Weights of a small spectrogram enhancement model.
Model: 4.07M parameters, widths [64, 128, 256].
Data: trained on synthesised sound scenes: up to three everyday sounds over a background, 70.8 epochs.
Rows from block 2 of a small spectrogram enhancement model, named by matrix and row number. Rows with one number belong to one channel. Each number is 500 + 50 x the weight over its row's rms, rounded and kept within 0 to 999. All counts start at 0. Numbers have three digits each.
Before each channel's rows are labels from the 100 clips, of 14976, where the channel reaches its highest value: "strongest on" is what is common among them. Only what is clearly more common there than usual is listed. The data: synthesised sound scenes: up to three everyday sounds over a background. In brackets: how many of the 100, against the usual share in percent.
# convs0: first 3x3 conv (model.mid.0.convs.0.weight, 256x256x3x3, each kernel summed), inputs 0-127
# convs1: second 3x3 conv (model.mid.0.convs.1.weight, 256x256x3x3, transposed, each kernel summed), outputs 0-127

strongest on: chatter (33 vs 5.9)
convs0.55:379494537540539414560523516487561592533474533514608463506364440447552488496494470536463437556513519522484480521602536494456539430516448425495449507470495517519540513503545483520398477487505582515527521449382422472464529554455394485542505604477442512476524436509444491466575549482615463462563421547404422475505544470547552485555549531624437523564530469524450501414515505477469455517525
convs1.55:474546524474440475468555459501485357501479526476487511501609673467525440443467587487460437412533464520528585433522544476483550470522473464488415504496480474439446519520505585512496497580453416504440494468521439517504489491464550474489520415461560535495473569466474562501463527432392543499491577533564562494445425470494523489477463528519531466541449492383427546524521439447502523488473

strongest on: reverberation (67 vs 34.5); text has "room" (67 vs 34.5); text has "reverberant" (67 vs 34.5)
convs0.22:463431429520508516465445451497463358459485486451467484447538460548388399441529468456564451495343514452490413478552438511459371544488473482473589512499506475424454494463514460515527434513507468528355445464490391535555487563497443448491488570493557500517620494519480535458434509487588512485419525535495520487527496486547535539492478471514404460465444577620558471488384465487449480485553
convs1.22:523502500464496528454486450527574516480490523506490521602520520472497570537473543541539445457525501567532490518472432483477515426445514534464528447584436548503505506397458537514508517401492656531588509514435617538484504513557460482494506452606532531497493527458558453443451507459478539562530453477545432484620445529546533546435511467535546514413522584402461506511608584498562496546493

strongest on: vacuum cleaner (35 vs 5.9)
convs0.88:542515468470521495478504475394473398528533543483549484532499554529504474524521515473551497520574543499540438449521438511483411505487477432544488526422524439513457556455510483522466481550431523467454498499476556491508382510523603455468484483490564433605590574489519576487495420475515531496487431560535516550512454496496428509468580421514551508481483501554409487496534560603471507447462
convs1.88:420504398513475505530552496524577442501481472510457463540476476485471546558502523548427459405497478548421576515489497432576429523551529553470415517567457534486563527493471522503499526461459486537536451562465443452436462541426505476448489474460413463581527470542556561455477497532447537632473529467479582442415628496488562643477507542547479555500434493534507525548523415349422476503451

strongest on: reverberation (80 vs 34.5); text has "room" (80 vs 34.5); text has "reverberant" (80 vs 34.5); clock ticking (32 vs 5.5)
convs0.12:546439508530462481504431535567441421553539502454490618467476516573520416483548491478640435465512479522492467532556543531597537474563595554454437426506450474443452505508485482496513434469498594468527526525456551493452449559541486420482470481477500434557513534462410584490454374566505464565529436451497420454516438513515410511586539423412437472543550539553543464575518405452373516572549
convs1.12:473397481556468510509468445525524583464602563505513594540533502585536476461474537577546530560474478455534483558514560481380463581476479594554589587511535476498515478554546435484449531561525497505510619453404513524471485555510577456447416455511485432455426407472489495442506509485447456526513565574459507445515484485424517597568533555551491560466557550535504472530511589558508459475567

strongest on: chatter (32 vs 5.9)
convs0.23:528498548567516423548542504494545622523497502510485447471572419440625522613452471598445406433482479529494452505594486574457566473484458415556477500585385466529493476534483499498476513507578526517450438531565499553500478531569397445516406483528510515593499503518553391471533520529509484473429466509467536508484542469436544478480496537533408446560505385480500585601475498505570476439380
convs1.23:356502526433471488441460549510513424468477428477496530469491541421479566395570529426521469542594497465592544415408498381442562546497472488505459491470518490450412455495519568440474413447488495519479504362415396488479502495480498419494503439526424605492504524499447584444575550457453558542493493473556453501601508486503497470512556492533500442494576545449425483506481479421482528550474

strongest on: car horn (40 vs 5.1); fly buzzing (36 vs 5.3); first sound: car horn (35 vs 2.6); first sound: fly buzzing (31 vs 2.8)
convs0.61:438486490427510464522522492584417518477494483526516530461442491439564496512456515449392434482466452525584463482505431439541509517532492483426579527562482531422598546417480491443384476516457484474519467503485473520553494560546499460534512492519482498498383510522408541471458532526503611402374480481527460435458484507564542450510405501570472472456498539570555472427482510476475515538550
convs1.61:540408499378514339484405500519508477567441442478535522469530548456476509554485509511539552507521585539563493492408480560570523558507521536475471514444540425457517537488502489470541420471504566509384571520466491411416442467432489510398530535436524541532471519495508488550528399507579485512462518558493435516460523452404524520497370525565541463523432542510458512435525483451491472491527

strongest on: typing (31 vs 5.5); fire crackling (30 vs 5.5)
convs0.199:492473489404438420474484520492524504535424593540465535543464471536463485470501512505462502504570466476475444416430586544539572472483464402576532528510473566387449513406484511476531415503421525463536513509459511546510457523503528507490487411492510575522537520523518592513411491494492436445486506450487463537513447417511447473621435541560489452570472551499508492482501461561454452451403
convs1.199:481549522574622448553513469488484506478539561466582567516514545499537546489573478464493451551456481440544455500589522440493431543590536510511460567510550454514530426517475502531520446533491432452541429423458412480510469483490556517478491565460517466405453553526423455619505556469500573498543543501429532479525567568540552480515521477513497463496454638504606493506456481414389505462565

strongest on: crickets (58 vs 5.8)
convs0.130:489500448502510524525468567493474537539525407521479570559473561454550519531513395490541495508488490426508528472484449434537527424453406530489469473511385557404398428364494516460492469515503528507518524429538457448531466604508589423445498574540395484414537513544543556450442467464544544513519506396453508561475581440531495586587483367517533542499515515494567453467523525576556478484402
convs1.130:468486505393515529481533455503507455487463564540468432511440483514497449458520560514615393580462402503533545511600534569447457596497557494505542544480537456463562504644433455586505524565541450550577490519402524491455537437494478523555496386462533507531467506515567458505473574533473525554582582564500512573473588465496564405506481504439510418454527547519500531495459398441483500522598

strongest on: typing (38 vs 5.5); clock ticking (26 vs 5.5)
convs0.77:422427534459485457568455501529522435536511500442476468484544419463454520494465443461482491424549542544565464526473510455455490540493433522573445460537545435496568442449495500559535437508598522431461551544461448339456472484502525547478481537450557567426485472546511478507597531510513520494575512488486486499566517454407383478492462497459573519392419541548743498493485544456461541550525
convs1.77:521486552441441471436478530488513544465582430458510642437539518418625548437511620484428539610545503437476473531504542512454449422479534462451491470493395462490546513513550470489470554468532535487472476485503535583540516518474464492428405510513454490465416441503567450433459480399595488523444457441532499469510531472508567361541550509513499496522535462519463480468572523524500489516430

strongest on: fly buzzing (65 vs 5.3); first sound: fly buzzing (61 vs 2.8)
convs0.157:531542518490507494491552507448459404488566490630520540494521493355686363498473497509470486461506471480521539506494510476516597564460581483492515496459459486425460491508388485475483550504602522581518500509411486560473490406489545500516473564585446471514434470513491566515548533584391443473423447424510541533534441462446457557481543543576486415468516507527443474507537469476525497535539
convs1.157:454373431477493398529462543537500577531500372435445486536413482525510550472440486476460512570536499479515557533551543536534427592437473510528484495538561548489501495402481525432535497496454459524475549477531477465481512509426555553479448478434496491556532441532456550455532501514625567504450540532502480436547603561474511429558457394474488457496498508511481548445594484522522535474380

strongest on: chatter (61 vs 5.9)
convs0.63:447473434489513614482615481431480422505526501465417448457561544547437452563585521438509534587518521464511470440476462516463451549457510522483528506606509425555524497537549428501483515525522516459445493490525415485394465464551549475405556463479498508548487431451581502554509533514503527568466482541456487624495384511554492411554452617502463449484459428492514444465404549546473488466428
convs1.63:440617503450491519483514483535485557480439527526516531511451444508440423518467470581458569458486529512562558505444502506506546450541499402511508436503450490517528516498424609543469578492552597470431513455491452432497585530558456530548540456537513591517456486573584531466463445520458506431448525469387378436468581581491497471429437473471579544493545602556456468542579522465439529472540

strongest on: background: none (44 vs 22)
convs0.156:522488558473418419509376573556512532557453523454495403463517556444538561460584503484421507566569560493543479593431444509514444444532457539527431450474530385444474442493480482446520478467495531489577463568549511428475522520520575478505480571547482539434464461533599459501485475515474495529417520520549477479455528464501524504466414453456458541455486481491512448534541480523472478526573
convs1.156:440452524471462497547427521464386615540550431571510613500513516491486434509424540467516516559534487445434488509492485604401556485504482512506503525499421521477499493524539441525424516469489516527506472456501458498577484539499331528504424427422472552538483456467458554519519412506548436502590473429497498450569504442457502433534556584592522477510536512526578494441510553518521545465429

strongest on: background: none (58 vs 22)
convs0.30:490518428490534528477511450474568524431451452560466540540473537472590545477519449474514465510471499558458544560476446485491581477465506396490523528526443514465463494536535443523660417569482471407480433506493490561496511417417502525519573401390438438496593597470475464431492536500396488570470456453636478447531512470500445519489454496503409484513413544580591631553577618556514524548485
convs1.30:505505466501500536511503481530564533489444569370469561494538458494395511561486507517517538526495460440518516429494534478518537476507495471452415510541485441494523524535496486583504500466417546583471384578472523477492519506594455428555460451619572472441462482461500565402469510502378535531598539540497466614474452403494474429553541473425485487475507453507497450543519506457510522498453

strongest on: crickets (41 vs 5.8)
convs0.19:429549481584426514529472427454487532431455563466521448512496475400444558569561469498511571505539557542472591484476397570546464526489448453566445430443359483553504504554534515486467474537482487555519432512460468526467564490549579565564471500462485517508457456459444496528485447484559494461457528567506464472529473421495491492487416546417519410536484513581504433476498537538470585507448
convs1.19:623496504487624468527541433506544502552475485475499448476484465461498550449565476441704489497441475490588509468454544465461579465483574554469533483477593460421481496573518429431456456515450457431516427490458417466488466509476434490487521503553524405449504494567534521447415563480450514474558415533480548517467523475488586417584562532477567507467468540468478508349504399483526501584502

strongest on: clock ticking (27 vs 5.5)
convs0.39:483491508519449435505510447471493471440537554436460494465447529680532456503496474525569498421431502533498479503535411536524518471506478551559534520563463604513519481511509595528496417475505430585540479529489516459502612540454532474447492517508484590514448453507492526525431510623564505567508523505619475513486425439521534591482419501558471457497506514520476355582466489479511503506526
convs1.39:475542494486539548507561487474520516506470484528493451471470434416475471503488487484559450525519462469473404488492558471498551487485486577464435523400486612472457505486488467444505535537482454467412344463462484485474448480491416457462474488568547429476570470560555469468562491499487540472509449480484481577491613413543538394592579590435513458482474477570498527485515519508435477453536

strongest on: chatter (71 vs 5.9)
convs0.70:445538513501476535555574427460443491462511558506488560527461530542489485523499612513522480500572497419521508474628494528532403523449495568466491568479478495523534581532413458534478535526475452502515482575419463494455541485456447590511552462469533530622434595451480462582522424518463487488435518448548530567481583501513444497516533533506421540448446556480439531464510541429449499476440
convs1.70:521525478447470480365459465521434470477533494484465338445484492446464500452498431500487519449508583571569558549470500483478430433561468484464471465433475546548506581381367552443512499457486545506383517411549450459527451490470609547540434477481500453475434455463561517503472505435502509454557551581474430501519469498496439537523489546439578473502433523500536504579549496508576431445490

strongest on: reverberation (77 vs 34.5); text has "room" (77 vs 34.5); text has "reverberant" (77 vs 34.5)
convs0.121:530475383551418554480562542543529464547513548449457501545475541521494448553474457480492429510504445454535484497484561449519425415541482527562419512528501427443456453494560458473498411499475496418467576516514483411483456621544512569441462520438443440505472514496447707476479455484491461490465503457450453409469507470509483475514546511483488515568459541549519423450572519546467512546499
convs1.121:495596479453517456457491515499410614534575523487542582439533456580518440467533450512554543505419463470488429512518504538513545466460544521439531482560480604489514488463453512529537566492439457509529578468455524525621571451505428450547475411511487444518559519473514458521487498541544501510580449506485478506485556494547506627518417481493552480468544507510485556434517524575583537385563

strongest on: crickets (31 vs 5.8)
convs0.69:447519479529535527522433494391516464507508481493528459519499469419530413467479515495595505501518545546480493470566520509475520500523561392489518571438587533541469548606526516493456567554498598527526523468519494583602499523546493522481473492488512512642517453469525408411534571543497493488433473517450478573478557575516497612459430514598368502516529496604476634429572513552466537515507
convs1.69:529489501541450466499562489539577455506504559562511441473566460569421496455477432561534434456543523390468497494527583474490497486513479500447522458495385500464486514501460522389536475574429404512482538465565403442496474488486543444507524487545612471461427451540504454514492555473468515674606584556384508502502523518516460470494513509441582477608444462562495476499459445379549506593476

strongest on: reverberation (83 vs 34.5); text has "room" (83 vs 34.5); text has "reverberant" (83 vs 34.5); crickets (59 vs 5.8)
convs0.58:518522482534481528347486492527481477544424560493484522513506514544411466462527431570554510427396517546445563520540502514601391559476447571493488472473521582483438466473482491517498452518501506493506458481503513416491528605428509522491548443564467495519569488522460524487430465460472413436402505363580543480449508496512442526383539554455510481489460542590670469529508520497420531567510
convs1.58:453457438481528462541450406476597541456615530547510541447538481521441476467432591552578505540509453507465470477460587535400496467482498518463513559536416501458502548487536491536456448438554537510570550420565540452436595496488542475421468486406535525523433625484531501451552438529482500569473467566480459480526511493517569532582458476485584484485546505511401616579578507478525491401572

strongest on: reverberation (65 vs 34.5); text has "room" (65 vs 34.5); text has "reverberant" (65 vs 34.5); clock ticking (25 vs 5.5)
convs0.147:533418449546433485608477483515379484487595409493550448484457577532447526634495465511498537503537500467420396513554535491501470539525452511514544496546552502481493434434573534484497373454562487500526563540492543533447560551478486556474563470601442442461572469571577494528446518515487425447446476562628497529500468476517487549480539643503490539524450489508515528567439377532529482530481
convs1.147:507520532509515565476596425528441475550525592550528561500464504558505537560453630575564546477443441525507468543544504465505399458464453554509446482491484467493431526514496496451505521607458589493423449468628542494473429527553559466625426511439513491552458514506417558411468477435520575509521481453511519425491521352501578553458504429455582505504505494449425455547535553479520473567633

strongest on: chatter (25 vs 5.9)
convs0.235:419444467552405493522527519509503540409548487475508432487520446590504551613520526545445473419499464425599530462473504514546533512598537465455537493445566536421587379414549491531510453525577575628527604510386471561514455526490487556476493630590488586482451493502502507514411589460673490485447537491621541633523468497557431538513511497478507514562470569475458578546562520437542491457490
convs1.235:580631519460467544456495525597511443569458596542421585535516449499522491398465600492561496480462526493447466507630523451438504473414443576552514566525396574524460510475441535422454518563560478503494449596519500540484488451486537462465493470473501508511530487607500507476490489459448593464526488468470449516441524406484525462410467495493613457550430422437542477503443553504495534501390

strongest on: background: none (54 vs 22)
convs0.182:561451549473558587538489535523483455438458455621501572470499382515490421425596495535419489528548574520524460517488524469509377471610478470581470419481438491553473547536490532561515538568533545411391485520489437479512368579496490472563580506512475416484554560551481544462509476469442501535388521524488457493459427499577568398504417470542494496571473511608489559402579494443479499539434
convs1.182:503489553502426512539531458401545566485439478464580390449490526445506542551513528450507506455501567477512509498490526490524515560574485562498547484421589508475614508512493405483468476587494465472480442520484513475527572544436488482509513488491537453480518514408416462499491640571479585535603509489432526508524529469418478436514614521438500510433531592497541466533507462602446503570521

strongest on: fly buzzing (35 vs 5.3); first sound: fly buzzing (30 vs 2.8)
convs0.168:544502384534431369538443520470478438447498589473518476435483476470492595564516419525497414465445490465470486441603459509448542547452476538506440425416640450543561497561491493572527448419529516485545519455530517508461492534557584438534520522446579561495623540531443498624528492586596536519490508556440482499519500565446467462524516542584460499470484574573552408424509453509508422504549
convs1.168:529550534497557447502540469449474600467459444501564554611542584443590448422445599529517452510575504473550530496459513522523530474538454420457498469536445460488417516440500457518450536449504544527461453567468554503497551503512398552520473406471476535460479490519397549517452457472431554466489420475544436493588500482485526444489475485466476519489500507370507497506560609516552504479458

strongest on: background: none (48 vs 22); knocking (25 vs 5.7)
convs0.65:542502609468488474451504496446559560478549499515450515527496511521555514417536516452517542566467553530546477663410537518538501557405461555511427440523576521459509457512542402411476512552399503595424480546632472513430526411479592475539527514532528540517525511456485483499466499464532522489440526446449487471507490531460526464619585430380437579490524509534674544578505574456531634496501
convs1.65:509536517487499451491512455523506523524524494508532526544493496495530536516509393478416515473475445427464516464470458567554515483618520417425531452552414545507509550596564532472498451517491433442576491525534462469510495448498429490516409481522446465495487436485512477490500427490423560437541425599503540545599483497525387409401493480616575540506558468522437440506538438382588400531499

strongest on: fly buzzing (48 vs 5.3); first sound: fly buzzing (42 vs 2.8)
convs0.228:520509577478574405508493450550584498509530486560464510502444473574559464484451365426466488578439493435473403505510426462480540560438462467496603550458477512479522498502481472530475552506531520546520568480450470530522505517501458400545526555484434417467478395456402557535498489507471562470562444509388548428500549484438476513551560485644469507446499478438525526600502524555460488549502
convs1.228:406465494521482481454447495521495481570445494511537508501495579491510615572475454531548479468617459469534515431524558526503471473499508511486435460485580543468486361496453607497533571486534430463473535495574461466457507575466599526458445477444529526519473577612548467511515499419486512539436563505483420500451491535539516426486462533485555555644457467608460531555478478440437544475520

strongest on: crickets (62 vs 5.8)
convs0.84:530583567626448548532534489564417522467508546537464466523452548563468683572512462514494504542581526574496447585479514525483490492474442596427519518556541456448582403462527494522459552473525529498564442547415533448488552592560419607547482509402516510445516481530534463599503446513516526412569511532518401506532493477459449557516552545511451531516490527483584581510452420549515496464468
convs1.84:484411506553536433444458520545564526580489538552548474481551452465501510448506447476798466494527501479569485498509500486510575490488527515527514522513521539457531591512502507494554525587572466454469564489545556481531470512510617504495460482463556500563461535514489512556507578547487500457458529440475504439449443485575567436497494606547617433506455481503463489553550526381503502451549

strongest on: muffled (low-pass) (32 vs 11.7)
convs0.42:496527548539516557460506532477570536398417505464507528500446452511499497411531450459520467500554485465498534442417511565440608460560525495512488480559512506485560531528511570488513555504558453518436493495495409488432511504488502529511553532437535471457437529455510497484506505562504516478500508405509444458489581476544451532584490442505577509479540488528663616532577483504408486449514
convs1.42:345486578543559481579482524494529540597516495439508453535556527572470535540451503479430470509562542487481528490586512443534563564422410500495506418494566544455444563446526445489534529516521403503508555494535427540464509604498578477452504484555453477516603467461505466507502556533407461502397555565513538502539466540480528505516457505520415608493509395509544510547477424357496466544443

strongest on: stream (88 vs 6)
convs0.149:385510462455460474463474512494484650470455501527412494471458563477438452429531466434498583482439391508467570608301530584417621555459515503437445535436538586545468511517602477484446538603573523498564522475517432455522585496447456538532474500534476544493380512485538503538511472556489457507495526482505360500519479412438489460507522603439443472491518547464527445531563509492509526479499
convs1.149:628505408541532503631475481478496402554492433471436435504594474433420529481428484582514544550532548439486513496504466489522507572531464493535472444411535489457459512562468443473502586435496432436482573493488552443489437666516498468441471483564531462506514458443568487478487548499469456505429474490520628490499542567532454480476506504551553465444488406467552509535458496441415449603491

strongest on: background: none (46 vs 22)
convs0.72:518591535546485646504531555454524415542515574493454500575456493542563496463466522443560524550368532492428453467557558545530540519446509503564482565441439513522505496487480489522567525583518558552559537575498349442563577463467555506547470396343515497426559529493456600502466434436418514534555481535529475498565531485582523524569540516543500481576513497486445540480483495472485449510457
convs1.72:450495574483525458491417532540455543471417460514539472512574501519432533420461564573388556562521498465506475494481438497450486554496478531480544487459538404515531468493525485547496433439503427476429422437492527506498485466551375488476453559556489464381506451494504467613503472537484479447486497412446529515496417535456576553558539474421508560470503547512513466504452487513502463398447

strongest on: mains hum (76 vs 3.8)
convs0.224:483534496567486551511403491502535443472546551500444530493564507577453453477476470544591559496591392482505517599552496511477428504512542581562569478532551548573355500484465386532470412488391552469381435485505525468510377514482455485389555485457457517473531582526506549548457516535501502416469470545478493572415470504615412482432445467558446528493484464481507447454510467542458456523539
convs1.224:428425577478473463492499518475519506520437434473549412456408464523586531459512461472454437443517550578557488450460593386552474494556526457553472450522528535462535528592442487405432560575438520562595590448543548451551491587543504487600470457416519510550418501540492481483483545419466561588490522498454553442531512475466529530404485581545541494548509611525578510550545492477532477581441

strongest on: vacuum cleaner (28 vs 5.9); electric buzz (25 vs 5.2)
convs0.76:520527490546504467533362517453533456445458537504536460518482494452449427548517553514461582484523502457491558545441542379472403454595472539529481481381448528507506516472480550543559489580502506430505489432468550423451526557486533564460546451484408466404547456533596424499518471428502486462487514388519574519534496616460545436488426504473522472420534563495556382515533528597432579473581
convs1.76:498479555488515482541493548543462565461531447591463461484503425447506511588590486535440503512484504597505498496477472546476514498422458522419537504479452502524512504571489453532555411485533528453493501506474410523511446513628481466452527477501484442513515470420476534503507516525421489414419521591456513579524539459497483455395478537441428508427415540511491604484542419459573342566466

strongest on: text has "car" (26 vs 10.2)
convs0.244:400496494480473556480405502448461462586515561442601420421531403512502579551459527463489412446475514481567448450450485464533493420547407491506412448447540475463515589517494508493597504503511516549509478502431445428458485594501472444531532551498591552495517420485538443516589589569545426475472460489476554439579462581430468428494427514526531520397483490530566434527557392438438432473445
convs1.244:581428434473523527437423524452545529443542486527443557546491647552509458580555521497478557501472469389428553481475527525417544510458545498524478470472523521453511457462541509454508499536528513526413540471531517620512382583483507540463448552430444490539462480458531523478477425446482499568486553386547505571388505565551483485476564576549512468549452478536567577572517526555445530518399

strongest on: crickets (64 vs 5.8)
convs0.2:575488578505602499586387535579450505507531603486460477446581589419492521517539527551479513460509564490504491545432474577594517517527462491461424447519487456402481533539478437509539565567470450498533427588438554455550525523555529503596409441462446404480453507503464576504486478472519510488526447494580555505463564494496417597482500526373574433550509508579551485496495576499473524470488
convs1.2:561331535585486450528470519495489518486562465483538516527441480472441511492458478437656512517584482490522488463407477370428500484449585542513538587455514508493409459498470493424441530535599548504443517534557447522504384477456516495446494432487533524501519471476493461590458523543422524468517498532454403480527486478542556450522539531485477482492431477482557534489579434563450518574450

strongest on: typing (46 vs 5.5); fire crackling (32 vs 5.5)
convs0.71:520498520492508480452496448509510519552494561434501544568597472494482552406434455482566549571489463496537474467545577484442677504429435357537484485516564557513469558463561498508507529456506455505544496462479544497522493540452466515478511566490571557521465470470400605484491499490457432468683447556517483578474613501492421541520456541492463454529516558526477504611553444492480561457494
convs1.71:541398549546518580538393439474453462450582492534466462517495524479542540556474613496524447508427443456503483476506465423492386487484492558505486474466462529532438405419419450529493445509597479447493492452627490511591511485487533482540467473420479491516517574448431514426456503539468525500509502510504531437517442451494446561524572475581567504561400453573595534509489440456480534496471

strongest on: thin (high-pass) (30 vs 12.1)
convs0.237:501408554482574565506499481431510452512520495384494476394437507507509503557484564499458424401536475500608460477566508486464445549452462505458472398423492470383503494542458480514500448550494560460510591530493464408510523535458533538488453557465584553435540564521501425555512484513599493570515493629534451469518446550379543378466559458598538466427494465486580483521557604405408526465520
convs1.237:482493477422395472430517612530514449550517480571484518507392485526494510538440390409542521492551569515480468544545432537481526492499488428460520558529556493504520549474527455528501504440566598512465472522569543458523477536380474497447485455483463487598427479450494477502524404523480460508494491458520471505507554508506379473510488491442470660511440486483504517515463529694562553530440

strongest on: crickets (82 vs 5.8)
convs0.95:532456502539555394493584459543502558520527591404474623552490552406492449509416461504466521501439512562412499524468540507449649438493521475447522503517470516597523405491507440396457549602468547563395534459530567572532498538536410478476435448552562558459499463434473528509453426431471536410498556548512535527494445397539490560456524597512466455543527485525479417467526584498458596458560
convs1.95:490420455469536484531486482454582467481525529601559484463495474556456559497533465513741409489525545469553484466439504537557429509462561501525512527479553486425442584508405430505460483601492428458468545487587489478498472525531570598516428537421529418508365492546548496466527594550464563519600562488497494474580440537531494537515525437458454440502464514578574492464456442515562472568471

strongest on: clock ticking (26 vs 5.5)
convs0.117:581552524493434518543518373566513445495478472526493456479516517625397534461588453523478535549526513462470486469498422509472546462408481537432466443513398548458533519558451505482497534467539504523540488537536557541434433442510541523575447432552408447513492491470470489488510541524474567726498482446451513518529542459515388518472481519445459414497416373505628569546543577456507496503525
convs1.117:429452470505483544489466517437449546494388488504544480534459451396433483538534505471509477451479522474540537538481544489507466507467482436591430470480538466486526527519553526431507529477537464572439365489519482560471486592525511495555495459384602497531505545503498556529524437450395519513573564553473460519518531474525499543498564491503519526515542471509462539442493601533515573589443

strongest on: vacuum cleaner (47 vs 5.9); thin (high-pass) (35 vs 12.1)
convs0.32:532492454533604562422498497529566443475468534490620515505543510572510519518422567461502598517534556464467425535441525439478491497533590539507563470509395555507531468519497546590521519429430569534499536504512537435501488521498501534504457557491539518494482527602491478478574454499543457432513535445560518468404491516588510589459439567486673549407520511501525544471489499583596484524460
convs1.32:514545419564478478616516520486556526505579494482453516520485445422523558533556380481477419406535498516496537515430530462453486515558438455475509520458531483516472492584539487479477410499575439433482542548516424442445453549447474513421587554506454428477510473414537462519375546461448493465350488557476517507537493503543451531465429510544490425531506453473430491533470481412479523540511

strongest on: chatter (43 vs 5.9)
convs0.18:506494573560518492479563464453390517437518509508396396480567445516469497564586522453465542496556454512561546474368463549466529528501523567504502467519477487470549410428417482511517475456579438531463416473419502574531465472453532489491568549479450529543429434496462528469485528430417482526463427502533593500574536565567462463513450481553507494596526478473636481557533407521497542549517
convs1.18:512544528423489547444548459545605437652508579520510568451441406507586540475422507472543519521454554440493447539558474440566454535421470507496461504509536598551544583478509510515506525640471490484468407476555464589409545467492432521513470417513503436577491541499497522444498531506490487464503486457488441503442517486502424524558451465493481526566573511494429529420499519463593490470594

strongest on: fly buzzing (38 vs 5.3); first sound: fly buzzing (32 vs 2.8); church bell (25 vs 5.2)
convs0.216:475572509436505432522452542409477435562527573423505560493580534399510502413470523426454493444464385553503471449500450550415548491499545442578539510471456560478437493553467514475472536516446549464458406567413411403566476508493457492530494451484535531580535623466502458518440451573468508483513452580504508532486456494520498534449420470534434450451369521411392405548433419595534568531442
convs1.216:501497491487474456399452555526451438432436480483507379485514480469485513457494451527450430516499485486503527444487480430576493431507545538497400482415408577533424438406438502474545548450458502548411557476518535498508415439511539508404447525438401507489486412423551488498514515510428522444530526479507467540462541513500539499487482500475581498520509518500542574554533564301526444523372

strongest on: stream (27 vs 6)
convs0.180:450459492502454493534507460516523492420482548468441558499485618557482504530485480512486473467443552450463422586476490478535440545502479429561456525488505467493459496494470405495537462489472504495503573528532494442484541526462463476557382434537490475473463497537576535534544387549495486436580519523572511447577532410530454598495624625495526427615376543546513441580500542508415493436457
convs1.180:462441454543393504505465545543455545542532498437421484498476433538494482482445533443565436485640445489439521433468541464459442490461523470473483486494404532452457467468467514458560533496519485523514572522550495484504450497563526501495491462433520463465455436371464541466469577505428547478440550483505416431486501489595565496513402483452550410534517487358465530476534395509634503498501

strongest on: text has "car" (27 vs 10.2); waves (26 vs 5.6)
convs0.17:528481548509503396532526563493510613477401487472458441464497474512566414529459440546483461564417469466520605531482457484527390586464539567496483519429508465429599425582495490541426513430593472541492463566580479492541511559528526530538486514531502459494433474461465492449503457579544498486458542424515420483514429536533528540540481412432515505564621460501460492542439553476546454420599
convs1.17:472436499513477464507418525556530414497470490432522476532416578448544502452481472436444568494430523545455460494467455435540555454519456533509360526566600531476486465453574548448516534487481442462565456466544486590563466530462393512525496491372449494470481517510398480575489554416477556503547489503550557500514498444435425510456513515467464493481435552460540456481465435555460508563476

strongest on: stream (45 vs 6)
convs0.219:530416528569438562563487486485455504535572498485495445537463521453418533453611494457487500455415530512535508635397495473493508507475488550417462500470338497541573491501495482527420465513415505469460500541469477454545424432549424562488511504479448528448473456516422486477528546504430539580540529465494506365494545592535427589483540511536459543461410500586618459456517486558431529576506
convs1.219:512643574553500609497568485529542591476552525407579492495496371458529410600507494510523532483481503481460449451465560555503481524546531454553386441395536441487502513525478523443474535543486482571494378493518457525410612489469418498580509432470556531549518474492442495505519561477457467477538478489517499635471504419525462404540458525479444538540542523431483522476444441466510499491517

strongest on: fly buzzing (29 vs 5.3)
convs0.11:523461529533463479461557409469578492437512487488472514416472484458584475564482463385449526528588412546541521486443493350490516595444481411527528470449516472548442518542495358455445409472549504550517531501526498424453461464521528470366466498489529434461403472463571586530540512466544459500498528445488577493421508504423487403475493496554514517538437458580432529520610594502446536419461
convs1.11:447543441454522527595453450548465576587464452440574489488535563579425540428441517550552542405426579431500608526479447512509507471557501562525488588403400410507547514535558540435557471453611498460454502516467528493499534618566510549545572596528506565496501486562495455412519484445583513507456494514646455568493475542476496433525475523485554511515519489522522509476458464579464511564523

strongest on: chatter (46 vs 5.9)
convs0.193:444509547549572531442615498460500442529466493543504530507535494450490590505492506443511446494537520444587620523496431528421478426485568515441535544551420466500499468566429459515520476517502480532461594545483461500505452452430534554509504496437540525491447592482441539483594478554412519472497524574603499528501388531538540359528618528472515473593509544419520501617437501553385553512581
convs1.193:527615505530583495486399506503478514476540511524524551479438528447450491533457487532616576487530607416502484468499519457514483427521444445565484491480522474582505491480510629576548510455452557518484572494412450449512491487483410504451511431682519511526519471520605501525440474481516431409460545390545445531581474526536510463576517432508464534477455497509493518619576503407422461425510

strongest on: mains hum (61 vs 3.8)
convs0.45:471496491473513583497473514478394511605588443421488449557470554511509478601408417600487494511382449447554519532538513528517495537526435429500428586456458527510490567466402589526517546583591553474534536443424525576641448498515495520429482532537502502454424447453490535515562458555432525471549535457481398538606418443468521479496500447403471576551526503410517522453497514527437594480538
convs1.45:468480513518489520455523514382579568555424575470560467394446424496583540470506584397620538429558508467496431509611501457446448415513490507522373500571489537565505523531487405483513545520427489499483560571579505389477510495495543599559419440478556479486480470468450463468532498394550546573471521420448521433541502519467470633509593567496551464523462492541501509536476524473568439469592